config = dict(
    avg_pool_shortcut=False,
    widths=[64, 128, 256, 512],
    am_softmax_scale=16,
    residual_init='none',
    beta2=0.98,
)
Rows from block 5 of a small image embedding model, named by matrix and row number. Rows with one number belong to one channel. Each number is 128 + 32 x the weight over its row's rms, rounded and kept within 0 to 255. All counts start at 0. Numbers have three digits each.
Before each channel's rows are labels from the 100 images, of 14848, where the channel reaches its highest value: "strongest on" is what is common among them. Only what is clearly more common there than usual is listed. The data: patchworks of several textures.
# convs0: first 3x3 conv (model.blocks.5.convs.0.weight, 256x256x3x3, each kernel summed), inputs 86-171
# convs1: second 3x3 conv (model.blocks.5.convs.1.weight, 256x256x3x3, transposed, each kernel summed), outputs 86-171

strongest on: rings
convs0.117:078102111128101102100134112099097112085098091153126137120131133112165147065043036130135120071155152168105096077136144064139133065093112111135149144126101095090079105081114131102086028091131109100138101105138084098116123058126069078092099171095128120101069078
convs1.117:119089107042100132072127090119129094097119131097164103122114104138101135123183123100131168100123131128123120092103091127118094158127095084129094143090090093145143077151095131101139155102122077119129090104110136091133078095141154096117080097098135125154129122

strongest on: blue
convs0.231:097157140072141149132160101223133128123175131157112128127105122132158157129087100090149138119159151078122065114077140144107134070071110177164091130124131105140146136037124130071132090112076135098099112159150134137131116044083127030076137147147188167134146145
convs1.231:128123186142145068117099149148152145141092078143121144167146085140146171127110128189134199145204109151119147145088111104085090161158117117112111106117116178153120116116103121148125092112120117060108114149178175112149116112197114161064116105120143127053110125

strongest on: patches: two
convs0.163:177131140095155184144098061050097160085096142138154161130140079130117078089130123126166092168097146088141115169163193094089112098105101103120114096130108081126146134104158093037077146149086140108149054086103129113163163154088144113105127155098104087132116138
convs1.163:101075071120074113129128078104170070124115099071129073120079148138071093184122153154127212072123131113117086074119078168083112130147109133113118096099109131155095100186119141144096195121133104108118097074088152102120100136185125116078100144116162117121123059

strongest on: patches: two
convs0.164:182132155114139114149136131082146145098072146090085141094076093151094102138136169114122134179127133105151145178120052159112080123113109110146127089110129160116120125139090083059146135154105112129083127126124166124109126166105151157137133078106115107123134161
convs1.164:151156124179103087163161119138163127114122157099073099098080130173085131101113122172116167107149149151089079097152135147121111110160116147105152117131128124142152145135151108185151109127158134120099135107157102138123143094142046150149156159125090179142148158

strongest on: spiral
convs0.110:181161151079160135187148121130144148117138165142157138146139107144114114125160148169156144171103105120134167174107081154149147118144149116166163131144167185119133169145128133128165126162144160160167149131136168159134146148165150159126158144132124143168165173
convs1.110:071104132144134179133155149114114138159159109133159132158134121185133150184107106155099182123141087147115122132132131068144154084126096169118108116100097136155167102069097143133128153095147102124100101116126193097113101111133177167096103119053129137072130164

strongest on: patches: two
convs0.201:103118100103124161113102095117132137107134101105115104106145079162121017117128135138146078105093137075146081112167206109145115176122126135040127098165146078169210172141140142153182154113085189097110152128068106133132142143120068126040113135159174127146103112
convs1.201:084124089102087138117125081101133077136130091086145093104082132100091098179083126141147130104133058121135071103089113095099125137086102090095112112101091173106134099126136140180118126094111098116121103128112202102188098130121152131102104126152148109075159171

strongest on: patches: two
convs0.1:120170134122130144129130061172139098096108098120112131079114130153141056047123086103160106126154186084151119098172114149203093128073115146137149030148120112199188134137142148146167131113042105105130160096108126156141073127143095129148126139174083187120116117
convs1.1:087112047105107133121137089118118099118108124095141106115120101130113087147068042164121146125155142095129117116110076119148076120115098157072114104101101143093088093122119081173144073104127099126103097079162129099188092076122104162122113114099130102063116141

strongest on: patches: two
convs0.75:145125128125130199127127102099128128160163130119160115131185107154120018106157137095126082131088135040144110146138177155158100116061144170110139059161136123165196134174130150084130121131000133137157140098101121148137097169137121146088126161116105116134110121
convs1.75:062077080157098137145085106128097098117121094091116096111090107121094110181084097181097215108080074124162079110071110156086082146101159179180173129170163117140127115116168102226142095175145134094116173101098176172192121129141144141088118168121149145071120089

strongest on: patches: five
convs0.19:095103109176098137109127133092096107095114081118109134134113093098130149092080078144108102072139139167101122071114140072120125107089117114114135135096093105118094093080082083141111058077103110104115088113131084077088114089120121091109087146119129096077060085
convs1.19:104113110045130104062154113104097121075135143130184131122142097165130118116170130051111135131117101132106170122109112156135123118130108136160118128119112122156160061140103143059158120126128075103145117120130164119090068101098154072131064137067170162150134146

strongest on: blue
convs0.215:097158141070143146132160101222131130119174132156114128128105123133158158130087094090148138123161147082123068118077138139105136068075110173168090132124131105135141137034127120075132087116083135098099113157146136137132118044084128023074139146144185166135150149
convs1.215:101127198166149072118118152116127150135121104147105149178151106137150175122117118212116206149193125137137150150083079121074091178129117131113109122113114157151119124105107110160098107108121123063091109137151192107110123130216098189088131100150156101040133123

strongest on: patches: two
convs0.187:087138150133106120102101164127138088181123136107160134147158160098095050101098107146104014128163097114114070120134169099163135108077147140080138149118125117162124098151174131131133114117120106117160127123060112101106099129174049063122121166118061125094137132
convs1.187:088062097125101145146130100104132091099146115104125099130095106136101137141129111164153191095115135109136118101133107161130115192088124139094092120095109131089120147127118138157145116099137140099121086121140160086107141131164137131029139153167123125112148118

strongest on: patches: two
convs0.21:130130122146119136133125097144057125148144120090136134177103135124078158035134168132154058132136109148081013118127082065093065164134170143028126175144125176160092126117123148149102188120086130183147117116114111113121103085138052028125122102141055118115147135
convs1.21:136120129096089118140118101121106097083130107100105101122100096092105088118116099099133123089114112098147097088118162089078146196067133085139124100144138104087126135121109130185113082119089133127103144131123138138143134132061087095105135146204116096175141095

strongest on: spiral
convs0.47:155138171113158074123116122127172105126097170144148147103169099125135097111159136089149113160044065076105177148079135137146124068121135108161181081153158131074105139115129102089122139171113118135142158124096141152136137095132160141151169185121092124153167154
convs1.47:079101151167193125157080192092131195154145123196124197162191126138192132187123188140079157190156146160143183189123105136136148085142133161147136195133135072118146148165148164154140157140143141130109135144109150135071141137058130145113141114023153139172110161

strongest on: patches: two
convs0.205:187166152116119121144124131085116126104149124102051184140153081159082119096159091151152065140121112105098102127053099137053204057071150126133099144117161177107164151185091178080132097122170120139128146150155153135139129127091097128098143122077095106142139154
convs1.205:145091173154131185159146138117123132151154132130151131122130124118134117169121171181155187135103121131138119135136091143107141058140144148131130160118128159129180168113118114177143175126136161114115117141113174118112162139111151165067163093043160094057108149

strongest on: patches: two
convs0.158:102102123082133139112129130152166146085145136147101136132086091146145103177153106097144104116110174086142089141043104115120136017136099192161123105131133106149085145068160146049139062118096146068097123156141111127125131047126097032119123120098142146132115109
convs1.158:100187062143157142113099156121173153136128181157106157073159123146157098147175146153108137157165139109132151155118144148075125108060134201139129202136131102115156121131135221096114117131142128161132135102159143133102127128137095113144113172122098151150170127

strongest on: patches: five
convs0.36:065133120144102088084123139131115134122181095067102148145094114143103168113085084107110114121160148152097080100124151084087126075136083127133115159099105067156081128107123119126115099114109143062081096162120108104129133059091123079087102132117157136087102115
convs1.36:118130148039127060110133119149112121105123140130161134132147118131136120106214143064148035128122127152095168117087107166135129138119096074125075162088090101168119093181081130090100174084126091106157079130122104078112096128059105137147105075117150143125115170

strongest on: black
convs0.121:183154158076142147177138135126148126122111164134171122127144098121112116123159152161146154159120123108139168156131105152134139131124152119175136111125135168121143132138130128126140128157121120153162128130157163147133136143133153154141155135135104147142157167
convs1.121:057086112082094168122138104135112093113140082089142094114094148180092157147142118136100206091156107147136089098109100088130120107132081182103120150092087123146149083096094155119121159096147081142139097102092193093145081073127170161091092134061125156080120126

strongest on: patches: two
convs0.210:130103082111101158131109114115077171150160111117143142103130135127145131141112143163157137095154176137151125108129130132100113102097120135070140051172116131123098100075078073104076105083081067144116147136121091101119129123143155128102076127167107089123059074
convs1.210:121114148129184061150124177104137177129094110180062179098187151027177117119137126090111136187093153127142191189112111147129121130130163143154165107163164145083059147113171106177138088161116164130157164077128076161140151134087083120093133143142105116105115070

strongest on: black; patches: five
convs0.104:085157147073152136104139112224037138170226172181102137151126169132165111177169183069163135143137158119114119122130158124084173119146100150162146099126146091116118131130177088162123138135156126101095144124116158134139129138076135108079143112146180158135181163
convs1.104:109160137150133149102176126119087125119141118131152131205132092125131138125102099255125118134152073113171135135110126123162157104091146125140147194145145127157089128098134116130069139143168139145099148135074204145054136131174109195104117120182150155079172169

strongest on: patches: two
convs0.204:097105143099137115085130155126106121177145111125066064114119101120139102105118158120065112106064040091074119095055175103115128107115088110125083127106128081172092118103145084101156131121099132072081116115084104131147087116081121108137131136074184136141128111
convs1.204:164113150094080128128154089142127087149099099092191088186072041162086117128088083155144125065118078123139066070119139068131137144172114138109109175108108097129106122156144139154139057109127117162125110127103179114105120130150132106121132121139153151101128115

strongest on: rays
convs0.13:136121139117131165129149124131171143134154151101173166168116059156112150161197194150139171132069115093112183128147111185151131206051164152163150108139137142153094159067120121195153186143070143129126141102163130152153149186144182154082136123126113142133127124
convs1.13:117138113132120106134121130127087125116084106132140128085122122154126115119105067089130103112107052116094109114112128132104098128103194130162213094222208124051158146157217164132084115210132165137123227140117138227158161120110085159136138152151067145157119102

strongest on: patches: two
convs0.191:158141141120126111112148103079094136063075139151176161076165107139157148005142077135135118092195170169103115100101128109132076075099113113138145116145162124063110183048078095064182080119107131117120157063113120166172159108124145116071139148097054123139100114
convs1.191:132107175181160143128080163156108156112127158158129168138175118131166166205151163138101160168156065142097185164098090218136116033118140105171161138142139123138127142167149104154137174154145132138110148111067105149089142178100084173119128106051103159112104133

strongest on: patches: two
convs0.183:102100126082134138107130131147162143081145138144099135134091087146145100173150107101144104119108172091138086143044106114115133019135099192162124102131133107148085146065158140045139065120095144066095123153139111128126132049125094028115125117098140143135116110
convs1.183:104127107094100164098130096148120096145157159100133101102095132131101111130129097073114062099125108137156092097162096133134166152110112113118113094112113195055128112131116077138143111113091109143136109139081060108160111126142117045123117174141108186131096053

strongest on: checkered
convs0.95:157149151076139145171145127121134131119134154114163136134135105120092114108141145157140143158084126119115162149125121126152147119112146115154161111121131155132143122131114130112135116141106124149166128145165156138133129114142139139122143152143125141132151158
convs1.95:116111091096070159109134075127111075139119109069131070141069114157070134148112112161110173069131144128143063071125123089127141147140070168099088143068072111159144073121077139126118144077131077136117069129114151067133073090130163179109091115103134142086101109